From a checkpoint of a small CTC image transcriber: layers 12, 17.1 epochs.
Rows from block 4, named by matrix and row number. Rows with one number belong to one attention dimension. Each number is 128 + 24 x the weight over its row's rms, rounded and kept within 0 to 255. All counts start at 0. Numbers have three digits each. After the name is the row's rms in percent of the matrix's.
# q: attention query (model.blocks.4.attn.q.weight, 192x192), inputs 156-191
# k: attention key (model.blocks.4.attn.k.weight, 192x192), inputs 156-191
q.26 098:126161135106103101143103139150112124068157134140081145111120101151124149101133159149103130120153109122130103
k.26 104:101140157128091094133101189121154084119112148121126093141138085179098122123127113148133154071121132104099144
q.27 092:108103119096140126085129162135118111152121123136146104112146133119132155131163122115121092159155100115151088
k.27 087:160160119107160107159167149134080106126098108085089114099137138129097107094192077103128060114129152145174108
q.28 089:148127146062131127149197133126124125101105108119149102103124123108130098085134129132127126133108151090152138
k.28 103:129129095119138117119103123114107095171100186127159087120119114102152146114110074108176135123155102106145145
q.29 089:147144129119101167113137115143127126081117133110127107118136144086075125148095141176175087137134125148110152
k.29 096:131137169156146135154099100121130137127113131120125082134115106148121157161157132088077180193145112092115123
q.30 090:141114113121073158135070112149114141144146146154132164132112117147134151113159144138160145113107133084158099
k.30 098:119143122134144095133149157118170120130117128144101103139184126159125088185111123102145128180168157118104124
q.31 088:137136112164128151135107123125165159121141096130119117161145133092070119125100099086158117141096137146159166
k.31 094:078143112141182146169128121158099162128151151120096120161136146154147132112186115160158107157135146170084137
q.32 093:143113097153144132095165074128096122110124153122168127095108076120134171143108147124129108130152133157113126
k.32 091:200124154135121157133097080122135120134083122097133114119123137109101140132128153126111107082165112120140100
q.33 092:074167109119135115136124166125092114124129122119120095149133085107117115107109152098078175125149114109104153
k.33 088:092087116083150114116159110103116110127082120161106159166146168134060187146133122127107140148132098168134100
q.34 096:118087136134154120153126145122126085128129133173140158115127115130137129155102104176148128138144133157158086
k.34 102:167160113138169163103132085151153157168075108136129140104103091067119152106122147149124100138139116163172119
q.35 086:128137134110174162108123139141119107128137085106117145097138110120123157084163121178102138129124094100155130
k.35 086:100159111118155125124119152144128123137153125158138092131148105150111098101138148101139178123152063107123124
q.36 100:137133150144095162114113142163107096133130102110117139149148198157145113109112149123143084103148092152102112
k.36 096:103134125082118143116134136144144124132123085137169099150137112147148145091152152120152137106154153139142164
q.37 083:118137138096084138156163116165107162101151198122087143147117149133126085111148098107129187097125110095145131
k.37 092:078118133124146105121073133088131137113112186142142153153194119123161109144117101117138159114125141148095147
q.38 106:122150131122130133108136136134128102095112121148112107108107196122150135129108168119141142120146073160150098
k.38 104:109172119133147092142112148148130123137140114135177118112137144134095123168128113116133111120134123108084124
q.39 087:171148064128113151110159086136153136157091092107158124096124113117174134115151128071148155143191150137124124
k.39 091:124129125137141122143141153124125137177118168139102104130153132137116126128149089093138101113146108123157110
q.40 094:084123102117113157135103146157108145146154164128160101155147143104120134142137155144103122137135144133108127
k.40 096:089133149092104128139144143115111107151152166175102190156125133125106140140121126178145137141151111125137141
q.41 095:106124110138136133168096141165166100076150139142136149132140120138119130110103123126122146108137173119105146
k.41 091:123136134169090148074137116099138115125097127154135157110097107135131164117114118119121161166103128101127158
q.42 106:150102145166148110097176110128155134111131148142144138134192146110107139101155105110125126135111134114170147
k.42 105:101100125104128116150096117109101112122136172122109119155146080144169161112141146104111095134127140146124121
q.43 091:114149144170116125157121162120132148115129158135169169106128157094111164103092133166142163148132134107140148
k.43 086:115123126102125128157146121105112123144120141140124182123116154111123127106118136140085140134105119116116140
q.44 091:082125126112106111113127171086153153098137080116121128152140139136124103141155086148116152155163131116116130
k.44 092:113125116139091158146153131102134126113173169131112116116113135157168125165108155168123136114155142100123138
q.45 094:127132107158129128133148096131135158163142094143111147122123129128115133159132134141123134142129093127144131
k.45 093:166106166090145128135115162185113081128123152084113122126117145156138175127130170118144122118163156072144126
q.46 107:064134117094125120144116125198128167115137105070095152187114143137093081119098112161094148118131094138137114
k.46 106:131083165082113106135129105120100135117135098115146109133161109134094131134171142102119147146153140137109097
q.47 091:114153159116124101166116093122084134148149138097129167151123120130122142151147121129131110134149114140132120
k.47 094:150176106091107115187131149120157130138145126156160160112146159139123120153125103152127115132137129106116096
q.48 109:119130109141127083101166155161143135116114134136166149118116103127139147129105132139129126133183137114092143
k.48 104:134139112122102137093083116161175148131164147123116156134157105118083114114116119148146155123172109110169124
q.49 094:139102100145116090144110134158131136122159165138114123146141113111171186127172112109142162139135155094130146
k.49 096:111124090099155142106057150124116158114175116144111123064116131140124146143133076134138153156155110128160110
q.50 098:082118138109065127115118138109093151113152163101194160129158136093105094141118138141133105149167106113154125
k.50 099:116132126126155141115151123110134104120123166168124140090088167087132146146132127114156149082164142123120131
q.51 093:165097123096091156125124144141070148123096125106116138189158108122108126162143119119152100138168153154145137
k.51 104:132152120122142137127150115137152157120147177152109121153130119124152142165105136137135123115148156106154089
q.52 100:106116108114166135157146101119120125136116136151111108139117191127122132088104091120119143171107136164179136
k.52 100:164100083110122158147140104103114098128123089173147129109102189142148129132119158145116100161138105146101093
q.53 099:148071114130156114126127118125138128102132119128117168123158105118146099126145131135131127135162112135139123
k.53 095:142124123129121135140094123133111156149112108109124157084164149117115102143117119153143096093144114102120145
q.54 093:121130107097153141153109103179162154138127104166120107129128102104163096087113117148185139139153157124152130
k.54 090:163110126149135128135126123109094116133150173108117108136163123155105128137126126085116071096095123195103133
q.55 105:135126114118143088139150153114071156137126083132164142144118094122116118134118135145141124124100118124133144
k.55 104:124141125158092101142110098114165127113170092137162104141128118142151117116106154114131118134130122122107168
q.56 085:121142131112144136161115120131129126136128116111140138112117130109087161137147145123145124154124128090160135
k.56 091:116119154130138102152132155140123115170069168124080114131147117133139098104137122127117146112136099118146142
q.57 104:149115097120143107152110117125132131111101116164133120107149148143093152111103125156196173126126124144147136
k.57 103:147092107112125136145120134125144117156124138093143121159131091110183097090148132112092101119132114170172110
q.58 092:135144143135122104171079126123116125103135123162110118133124158111136152158103099148114179142096117161105193
k.58 090:100147108125095187161094144181111138159173094160099125123114122150131140148092090120120137130131137105145140
q.59 099:106128155126126096125134152103115132113143117151098191095124132143097155166135133140133113127143148148163111
k.59 095:150122111161162115061113126137119130125081133129124138116146147091094127135105140150146161103088087134164134
q.60 096:115134124167110164108127130139141138078099159165153160115139111158127148111111133154137126163159123162109123
k.60 101:118110095141104165147141144157150131119136180179143123163123116114164119160110136134092165149103135113145140
q.61 105:080166103125152096149099173147130121153154152137118104112135124132162120131136130132089162098117134160105101
k.61 103:150128146117146130143152152183138125144118135157147132132114111137145134135108167142130156134146125127149151
q.62 107:152110134128156091149092124122126136139125096120109137118118093134127112134118083120119149132127115127072106
k.62 100:082155175116082130111151129118164165125148078114146094106108117098125114128160149148178108102121125120196159
q.63 089:128150107178123097132083135149100113151145132132073108134115130160129137121115117124151129131120115127137130
k.63 088:094142108126119151133153134121141185087102100112107120142140155199123123131145146133104113151122156156117080
q.64 088:150129121162156120138096137187112147095119110175142151143096123141082103156148133103128110092109118132134136
k.64 088:138085136143103135139119099089108099133176121131173123127095108160140119139120119087162149133083152111156103
q.65 101:078154118135100121094080180103139112177115151116106156148166132128147156124050118149107105140206071106135143
k.65 095:161152093116114092124161134115095138147134115148107116196151103095119137106180107079117126083125154143118107
q.66 098:138104119125133111154176134108136105117136109106100132124124131162106123173131136127139113108160142149119127
k.66 101:136110104147095132119151082103106132152151147098132109155125113081146080141090187118118127120153145108115135
q.67 099:106117179128125157124147113080140093142138120146146148137146151130148135101149176153159126098119158127163118
k.67 108:104119144122137155128160137098077157141116086109124121109136127126134196130138175152109137124189131112097162
q.68 105:112104137125135106097152140124168086121106134144102126095111090095109132130150108135125148141104132130083155
k.68 105:104104135133103090106099169152112150152113129144142108186150133154138113114120157130139103103146139139104104
q.69 087:167122120146132121114119115107127094142158138126148116121153146131168072127119100126147135139116086181115131
k.69 089:148127105135115121142157122096079109121136137148136126121160111099156162142130117136134121130124143139120133
q.70 105:155122169134136091130091136078139118141149094114131089119147053118138121126133151112139113156105119126186132
k.70 103:171176091143141150138156150154161126146111136131116136125133128129148128146162138118114109134159150142161122
q.71 092:162122140118135142141124128135133124190132107132166150135144102129112135091114127103142087122165108191129161
k.71 101:139156158134122115151156147181118126126109131115121090176093132100109065145170147123179139131130147104142142
q.72 098:131133200087102109172141140134162084092087115132101117128134123126143136159093140077149123131093170074141162
k.72 100:165106125147105147132107126127106111130102114129128085144134125121099136120105180151085138144113127166154125
q.73 088:149102102121159137200109150110097148111138105118151123124149113187117151129140137131105140124155135132174139
k.73 091:119131110096106150163157147165106109083136122149124122134111135070120127104186068140139117142132091143143117
q.74 092:121137104082130160140153105143129139108142102091101143113147177104126150132075109176129160153148156128173126
k.74 094:134171082159175146098147182124133127120123090100139112089151125149170146151118117127149131147097100134128121
q.75 104:104107119119139104095158142140096125137160175153108185121145112131111124103115098138145132140133165142133096
k.75 101:145145134148110108126089148132134145156137129114173088100141153117134091147140117127162117120144120143122134
q.76 097:137108154147121124142124083142110081136109131137136162129134130095108156130162104163167129164043158128125124
k.76 091:127127147112171098162117151120096127115110120109112184136138155132069132142152168131164135126151126171158126
q.77 084:136065129097105131161146142116118133149146124106120113191127128168093095099138120134159148169119124148176108
k.77 088:111120114122124137104133135139140115147138128109100121142092115067128121154105108166130112118136089102159117
q.78 093:151128156140155129134099124129156143115128114115146150131132106108090176154136150133129109073130128115097139
k.78 091:103109159144136140177115189132063115118138158132115155126127136112101077100126206192121144070134151134115142
q.79 092:158171094135113136114160079119133117162117086152162144159201112144110163148133144134130121079081119126146117
k.79 092:151113127157134151158146118099111127139150136123133119123120104141096123135147132090148137135167160126145109
q.80 085:169157144150098160121116155103130128139090083085089111118103157042102157120136112140143187117117130145112125
k.80 092:120120163163129142116166121122119137114109120138090143126151154114142126132124109159129174089174156151082113
q.81 089:122137140129144135118120159094149161159164170102138123108110160088151068098117078144109106126130110125142118
k.81 094:103113154134103147090119138168097189108100134134096114150121151124140159119138146096123083115151146122115141
q.82 092:128158138132107080151104087102151107156074090113139120172190145099140085116161146100144142094093148125144150
k.82 094:123113136106142146182088086145125133127115150126118131107137112119137128196127103107095144165203125110168126
q.83 110:112130144111179155147160081143108142088102126106149130169114141107111137134092115131109124096143203120141130
k.83 114:129136138097201092147142170113087114152145110112115135119121109152105152153098096164147142156117085106138140
q.84 090:122130060111117113157151092097143106122134122085093118080144157121189096146119122152141172081108154151113077
k.84 090:108146124133130120146109095102109105137143129117129162133149155103145148128156141103145097109099114161146120
q.85 103:130127122133147115184088147064124144087104127102142141133133130163106076087144192131179119138151127117146147
k.85 103:130151075108130107168146132122105095089151127147117156149138076083123146124133099142139072169162139145168116
q.86 109:136078135115128126091137087140160094111103133158128152105100120116113125114133126078147102090082117144176106
k.86 111:163184100122123109106125124092121110108153115123134090104154144133098124108101130174146120134103114152130135
q.87 094:129162180115162091111154151132153154103121115141118112131109116146086148137133135141123147124143139124114144
k.87 101:105118138097150121159160130095099125145135096111123125089135109096142118113144137165137122113132120131158121
q.88 069:116148119161113176140144152099114162113095117162151119105101146119147118175122107193111123168090149148106132
k.88 086:109129114117097107098166132120119139152119112115139168189092164148089144114078120121138148085143134110145155
q.89 093:127179139114147159142123158153123122133155136140155126137133148159130135115148100136091130168132137087134129
k.89 100:119087127115126144120197120163143134086126110154119156150144110126163138137110139131106142124133129123122133
q.90 099:143121129125129104108115148119123143137123171090114128135138145130126121141105145162148128153163058128150098
k.90 100:131112134121125124128131109158125111097112157116136106192115136123145146131140165155128131076109135156104089
q.91 092:107132143162102082093137129157116142097143128110116129145144101059120118133094141126116131129118142116162101
k.91 104:157134137112153096159108121105114089164162133107133116112110151142138113163114137147130118198115126174111157
q.92 098:134117143108143114120184097111122138087126100131123119138150132119129105112162175157152134139102116151103160
k.92 100:129138166090114103106113176085082119157145120107155130160100121146147110138157106142155112153136124120141118
q.93 088:085159112165099090142123101143162125116137107075134117096131140086104113133103124131109166143132098119103136
k.93 093:122093125102163155143151129149163148154155118150099151127174125157150123123115091107113106150140109129141086
q.94 102:125105124131122152154136112160158155107138184150123142142143099129169128176119120120106144081073115160133123
k.94 098:135140102077132099096142121147136081178162090146125149105085149124128105134113163156143116126128166090162089
q.95 099:114149142168119077097092087100119114122117134167154149122140113134124118092142084116154146155105159123111141
k.95 102:141140117147152109164126102125096127139141110157090121107118139145117105141120080105141100155123131132088111
q.96 097:132158116123100116092159131149098093175097150208159111158123148122184124163145136123085083110123150142120106
k.96 108:127119118149122116142114114095108131151143145108150143157129116145089077116105097123115115154136125108140148
q.97 085:134139124133126159148124150096105143095106161122134123158120120135104188130177092156102066151167135144129159
k.97 088:101112115108145128109173110145087155111095124165116191140156122142140148114139118138121139072124123111107126
q.98 085:108101146163157121117098136099131165127102110174116134141116117111149122140145151113102101109120145141107146
k.98 097:080116145130116165131120157155121153134173149133180123131106107155133118134107121113109136138122138111123091
q.99 097:100133117122150161159149123124084110174121088151126135123158158113105113136174081102135118129126113161119152
k.99 098:126151107132126113107139123095124139104154142172089110085148108181120123139111132095131118125132138139129114
q.100 096:100153148148154136103148093117133144164100087143142103133125146143170185136147083108146129116158121175088176
k.100 099:123120156133130117126133124124103112096142137082163104108074137108116117090126118151102149095137139115129132
q.101 110:157138112113116148112173099135104105151125123139125132122092083145148173137078114159118143113146068146162117
k.101 104:172084174143128078131114126060144158173129163137115112149093094105127113107122102130110138101120126144146085
q.102 088:083158153136105129120116145080165109144132144144146164154121099120143136128120145133159118068096132141122112
k.102 087:131073159122134150145118142102129155117134129112141118122140168125126141168170132113091148114091145149102083
q.103 093:133114103153148100106110111082127154087129116086087095087111096171102126109130113153111159153154093100094122
k.103 100:135136103175126122114129134172186096142117142133090147125154161100147133107136092160100131099097122168123058
q.104 092:139104147103099093145112102105160177122133126160149100158170159099160117107102109129125083122124115136117111
k.104 096:116120117090163146093117116126087110120141132169139121152089139123147115082152119078125118114139144100159119
q.105 094:114140082103092146139106160122100144123122129131100176146150142125146181086132099129150126173130146140118128
k.105 103:166079101102144135130144154114090113087149142173143158136167142131116123146104140106153140132098180114131106
q.106 099:111113139135143078150149098151099134200131088129114165121111105111122145159088091064184159110168131109099100
k.106 093:137107130108100106175115120135098122108178158145126090126138078121113073115122128124153151140099144121138105
q.107 104:147122115102143092110102135133114107127140144132114134103139170163112103170151103127070099128140124152113098
k.107 102:125110104181132116097131113158112126097139145152164162134125140093126093142112134130177143100121094133118172
q.108 089:126158100174095192092135116121113097114112115146100147082105110136116160076150123118137132148099125112147159
k.108 098:134171114110140103127111154143155108114107104160153139123162101136124145126134129132164093106127150163097130
q.109 090:078122144120118089133135115118134110112144136135121116107127141129108163107121110114158108108149190118155154
k.109 092:139116140145141130128138119132103185139136159126118143112119137130122134098097128145160144152045121173123136
q.110 089:134160155090106124109128107101158101126146113085131122145127071151129086137079128102142131134141142153163137
k.110 100:149119159103150122131139128115125075116136103123079097108156139105161122120102165142097124172094115148131119
q.111 085:097104090131111127109116171106086112125129128103106085126149102129124102158131135102143140129161135083107087
k.111 098:113127096176069141137143090123151137159099127170085098093146135149185144140143151104099119127148131152132103
q.112 091:085149109124130133142125183147131131108105149118135115136126186130097100145148139086152112148148145104157105
k.112 095:104138102163134098144119120125135165118127107127111085112131142150151117108175129131094138142154096137149139
q.113 091:117142108067157141117150141107110152176107131122142140127136143173218148130111142161089135130136132159127121
k.113 086:133122160118152120125119141099096110142137124117124141154102149140078117100150099172118111102156125120149126
q.114 097:122101157148143154156152136149129121120106153197133132147120121109146115091107161139069075115135098099137103
k.114 097:140124115139153084118136152087133108136139128176146131099140135114135141115140135137176118155102069131139147
q.115 088:116114121128177161083110120139116140102174127159136129121098100177149147074079112125145172172134134124121192
k.115 093:101088143140111116116102151179101119117103093165114106093124149138159175168150094169129100130095122171094125
q.116 108:109148147147122097084147114189128144142089119162155118120119117095126161164117134092147088080192135119097123
k.116 100:112117165180120166126149140118118138099140169131097146125128148142153100126133110096107135132062136114170103
q.117 089:071122156150157167151165139103113101128088145156141153104152117125133145064133096107100142121134162155064096
k.117 089:110134144118157078150114159125107142117166130165141126131164143149128121123154135092113119138112126143093132
q.118 082:113135166130143143113129180136140158159114127156162131115117136162128148140105170120101124086132134149111131
k.118 085:172130105125097141150148140170082152103171116094136096134091126133119137135137110108113126158135165082129123
q.119 096:149135149111160107052165123121127140147132101098125120103104126142183146092128116159086101168150125141131122
k.119 099:121117089144148129119123111168167177145133131145144125113137170128150107067093102147117107136150110188120125
q.120 097:122127111118091128105111124138135101131134136140081182106137141076155205113148157135111126141125129131099115
k.120 099:139065179122136124148121138157132149138088159114121156155148142090181085113151183142125153095184156133145138
q.121 092:146133126129120151132154142102108069118119142110145141162137146130106121146142117106143137117112159158146150
k.121 095:112128084144147107144131122134115124113106162124138121141176112125081106112121098111146165077153108139114109
q.122 105:117163090083145089144123145132103097138147146129103110141128124107098100147111135141138108132177171114132105
k.122 104:118145116127106113143115144144141142134145130137145125149145115115146152108097152108122086134168122134125143
q.123 096:128166151138081100153141127140131128081163139156107106183100137117135081137142093165151159131091122104095125
k.123 104:105143174087079107180110134086150077176124113120126110134119109125125102107122148118107122130156157097154093
q.124 107:143112124091097123154145107128157138101118117101153064155097187103118118130129141124132096073129142141129120
k.124 113:081111121119148124127149100132131110142106121098139086144118139135135108128132157102165158137128130117132153
q.125 101:133132106103161166122152131124128145161146125143163098138135137106079138131163146131102118134132109157131165
k.125 105:121094119152121123155093110120109152087115129140079110120102168178073116119126131126132129139144116116114127
q.126 092:098119154166096126088129111114113087150112160137149147155152133033143107116090124131147111140129117145149130
k.126 093:147130153152141100148121147124133160143082185154153151164128129144114120137160125122130126089151085118137094
q.127 116:136119109119109152126131185093062123199159130121118125117111157099128201112123114140100119112130098165147141
k.127 119:158141084146091155115141136116163157138106178130115164150139127101115173115128150128110174052140157110127141
q.128 106:144114109092124175171093139125124128146140140137111109086127134143153156116170146085113151115151122102123146
k.128 107:117109140153115114100131128110108108122150124136136112102142092081109113108118134109134086148140123163134075
q.129 112:130142125126122139150123115113085088115137121103138176110120146127131147157146085144108092129104132122115158
k.129 107:127113128134113139123121095171135207180105145128104102153130107133140130116091162117132165115108144108146101
q.130 111:155140114139126157116110134096153129131168141141178104102133074117121109155145112106093117160070157133168164
k.130 105:117141192110106108142165144138164132098101117142142123128111134138107139091121151156101164158187126097137098
q.131 110:114131150160148151168163140164102119146135118128159127098156112122099137110119074105123109101155153129092097
k.131 113:174119120126150076108153155148146144134135120105116107185181134155142112137149138131103164129081124169118123
q.132 104:117126149128145094113122148101094110095122135143174135121158114131147138158150123131120130073162147102094147
k.132 097:100099115090164110106167141133140115145108118106154151129131110165115101095159136144150124110157144191126122
q.133 108:146146079166122128132136131143091161175097135139149113143129167094090074104150138159066127106154132107129141
k.133 101:165124118120135127105142102141156152139148145105126099094153117115124157125141090112199057111103131170178105
q.134 108:135086123147135146134119102080124142139120135107124167125088099124100076124148118163111084088143112144113105
k.134 106:070119135163132131166132138182182133124133094129125142087137129128109132182148097123134116169094096161126111
q.135 102:097167114155102101153076132138119156094138148128111117139139125125126117152099138135105104096128085151120131
k.135 101:116179138139127092105168126119125130137136130140123103125112131163154151126160123097179147151092109107091132
q.136 109:134112104123198140126106128124122156111161102147160091159126099085137114146096103152071125141127113092135141
k.136 102:122114136098106144152172100147161139120108160154104136134104151166111083155137106119124137154114145173134085
q.137 104:106104141097129113145122126083127142106112106111147157123104098114118138119147146107139098129123089129149110
k.137 108:133156104073164146118137097139107105138104188083115106143120134127104116106169152132135126110154117140120130
q.138 093:157094155140142109128147097153131134111109109151134119110127144146117093153087096160140120131120135119176115
k.138 105:127125091115098136113084144103140109126138121113087148178130122123116152102127155128130102127156116120086113
q.139 113:115101150105116162089092155130125118136126103133142135139113103138108119118142093155124120153137127134086166
k.139 108:128141144135148164136116143130132116099146130162111138100124161126174136126124170102148140159110125163134132
q.140 108:121137149140145167107137118141138110112130110158103091104126101100130112116123149116125127136142127136099117
k.140 105:123129118124185102130106138112132160128079151120146144170169131137141158154120112119137160110119122109128118
q.141 113:138145102110126128095140156134103118106118146111116147126110105144118123123130155106117145124147150071104184
k.141 103:112141125099144142130085161146111158130106082107074117109126137123135104103150120160109106108112097096161121
q.142 118:138131138087169127118083113146115147122119137108102145137120121138174139114092139130065166129109130127099167
k.142 110:100137149132130149159094178101102090112106118157127145094131077133087127116140111128097134166123100139124137
q.143 116:097112134134133107121154157144101130086168126146159114136116165103123115150168089122139108050134145140109102
k.143 110:130108124104136107118121106122167111146096151128129134146116118130139161125093141112116137132122106160135114
q.144 107:116125146129067138102159102152117101140170149153159121180131099167146151136090143155103092164184157149151172
k.144 103:121095139148125158125108134113106150122122103091127144149127136071148124119123150182116142161140130081108127
q.145 105:155168103101108113126121116129132143179147126129135147185137149152110112118112130109078166061092114140127102
k.145 097:140126093099172152163141158132101118074125124117121111094134129129122093150179133135112093130135168153150154
q.146 110:124090144083058142129122090147074107110113125118138138126121126167111116111155089154145118092148158133105093
k.146 103:086085108113148110116132160097116120119106127139122150142107145104112126099125099105139112121096122183130146
q.147 108:085105155135147123150105131127121144148089143131135145141139151120137101110146121120111127114127174108141138
k.147 099:116130155099133126128111108119121102163157136122150115146175085136140200156097099106124147156146136127175152
q.148 097:103101109118119138091147129067134130090150150097117148091117146084126085117162182195129136138142131124130102
k.148 097:128082107078155131163125099155130152108114090132091160152133158182107137129080071105113129148140148125124100
q.149 108:109103147117090122150119117117097134135120101132151169146104154120155110099150130119114136099179157139123148
k.149 100:119136115127163131056103157120149160119145101162102161138163120162112162126129090138146085158141115100143151
q.150 121:100159148091122161116108126149138126124080094098109135127167168122160136145115102095117148101121135130129114
k.150 122:157126148141108076134141120066142068136152140117143156104126102080164145106122160119107142117066156136121155
q.151 104:135115151074169094155146148160127145143136146150144092116097167116094153132137132142126153135112142112142142
k.151 103:115150092126071118115103134124151158109115099128085112134140109142171121156153153078116111117140089123158083
q.152 110:150123120160111122136156108125163084138113166144161154142133158107122156143117078118109123174114129126145135
k.152 103:132119137133125174115125150172098172133174149123111111157086116107131078131148186188115122109146144091095124
q.153 105:173122099090176078091111098168086138110152156181126119167119129132166111131121128122129141110143142118161085
k.153 099:121146113103085149135123157098120117134141097100110165122089102146114159131118115142120096101143142166107132
q.154 095:126143137112177103098111120112116128085151147147151120125112074133135126114146142115120117145140147148137146
k.154 093:113092128118121130149124109112111120112128120136081153115140134094122091133101119070152129104094125096130124
q.155 123:146131132132147117132138133145093129091142072139142113157104184071153121160159104120117133124110138155105120
k.155 113:144129149128107133121149172136182155103119148146128151134149112153140108128139125132118077088148148153115151
q.156 098:096156133138125095158170122111169138110137126099132104103061150134091102098121165101146079147103109103131089
k.156 098:106143114121155124140121127127119134132130096164084145129114132146118137158114137144171120136156137112091132
q.157 100:135104087132103146155138089175142089177148103147144097134130137116117103141092153115127106158135137137085105
k.157 092:166141154121174114130160179101127114141116153143155115135149112140152118122147129123137150099110150108149111
q.158 116:091160162123099107083133152094086128213120171115119134153147111114123134163118135153121105079142112126133105
k.158 112:153100122113177133114140132154080110127085111143138123122122174095075133097165095101141140143132135127122119
q.159 114:141119114175152153171114116098135132103109174089137163123156105130108136161127151155156062112155159096130153
k.159 111:117104122103107156121140113140101113194115082128112089164122135125138124124121121146148117117132078120116142
q.160 107:135134130164133084123121137131146150077146135100152136156071110167147152122138141075152104137096121155108125
k.160 104:117161099123161166141115151108101135132164154103142164117140106101125127121098123127156113124158127113128143
q.161 117:099155101140140110116145149117091122116119166149119140113170048156129165137098113121119114171131157129117159
k.161 106:122098108102121128145125131151123173143097124120120119112100183149124114104121097137151106113158117130130114
q.162 100:148126104145100128111148112106153056122155092136144108129089114130163129123118113130111150132112096100173131
k.162 098:131111176109152089121102153118103140124109129123137128135097132129142129136139150136125127176116108155102096
q.163 112:096172147104120172158133140125113127161155114140160141092158130150151162114151137122172088129123084174072136
k.163 102:186118112150151169133127156144149153100150117137108123114154098109141103126130132160083128128087144122138130
q.164 113:106130151118088109146127104115132110133110114114142161115122079123139089104123095129163099117177122097118088
k.164 119:127124142153180117123116141157114131123124188133109128126149169138130136110142133127131120139105136161116147
q.165 109:177135165127139108152068151116144165156135159145127157126078070130151095129131097096100116098161155115103170
k.165 113:078139084128116138099139165140113138122085110116077139117159114118111118128104136125123128128137067096136127
q.166 108:129140166114143161084132140162111152122125159091102134188190086135142150142108144154167132095101193102131137
k.166 103:087074160147107111132183111117109096183128112116135110131102147127124124082126098147143129138141167086138154
q.167 101:087093065106124116101122099115149166135117125156165164151120151088157130179126103133149151132156174127135140
k.167 106:147139152157109124117162131125121091115146128125130169144121137154126156149127133174157141115148126147115095
q.168 106:110143126104148157160150154155121166110120147113096124110114131152111137111156140128110098180147118097161112
k.168 106:137139100150110123110116105134138076133114140098146066127140103118116146101118114139126114129142110155134102
q.169 109:110103183181109146150099137114123123086133155115118158128176145130128129159113093148143123117158129109107103
k.169 105:135133130095131084103102126134130135132148079145162135139104125174084127151079177135114149127181141108142191
q.170 109:101118164143127141140137114094114109120141138149106147111164127177139152110081152108134133125129127175092181
k.170 107:178132098116152152118108120163158095110066112148114141109142148139141083131138129138112152107158124102096105
q.171 112:104133145109122149095140110101160098121114111106170106140119123112119133120094182126143123107126157141090155
k.171 111:119132153121083151148148149154124120121099121123109141095119152149109108136117113188173128143102121147107116
q.172 109:120097127161129102097184107165166172092121085106109137136116154135129154124139122138119105146117163112127118
k.172 103:161109141143140120127140102090161121144152128124160177147109108161124148127131116157143151174162150151148161
q.173 103:122119144129170090123086156130113137136112174092125132133100125116148102159134125130157177065142125117131142
k.173 099:124121093142140157149157094156084089123110112139157148129137093107119148154106139109175165115136125120127083
q.174 102:100140110110124121103105174123139092125108089140101093108124092138127129098151114143176147148138135090113111
k.174 098:126137132127141092135139100115070097123096139132127161146106144149151120122103109112098135091113122146145135
q.175 108:188123119136114131128139088166123139125120123137123081150145167119118139120101138140150141115129160138107133
k.175 104:115134165118141155084158135111115112157168106136130151129121118128110114126158116174105136141084115109151143
q.176 121:150163103142136121122124144117072137134173130112167114178150109102128147101107141113099110137139136127091151
k.176 114:138111089136138102145147151179155118137139156123147170076127148168102086143143136145176084136119111156107088
q.177 108:166162136137131088101120138137106158112142132090104148092101158139078167127144147091131099116108121135154126
k.177 110:135121114104129117128139104166168138128190096122139106145089138129153104096126111124152102147158105105094147
q.178 111:104145096139099123113091113139132157115136134151090144109131110153097130133107133101104151136156126170151106
k.178 105:135075150130118133148153157137172132110158139102149144118131159103129108143171120155113124143152136127145114
q.179 109:149122153132141142195126113146118142178114133097117097137143132136125125115134096123163138122155130109104178
k.179 109:144149145126155134095124110135128125141130135132126113130118118120140122111121142141164120164114134088149092
q.180 107:162120110125151111136166127072151121085132102103122142120111114124088102122100157142111151112148148120101114
k.180 109:132129112143111128148095093124109078126120110137140130143143149170108141131119147125166119084112083119151119
q.181 098:139136090122117097129107124151095097177103173117125086119138155172094157133165098126114121115124101121111105
k.181 101:125110083159103172154127153109144088115107119090102107125093139085133090108098105111124102121097155149116114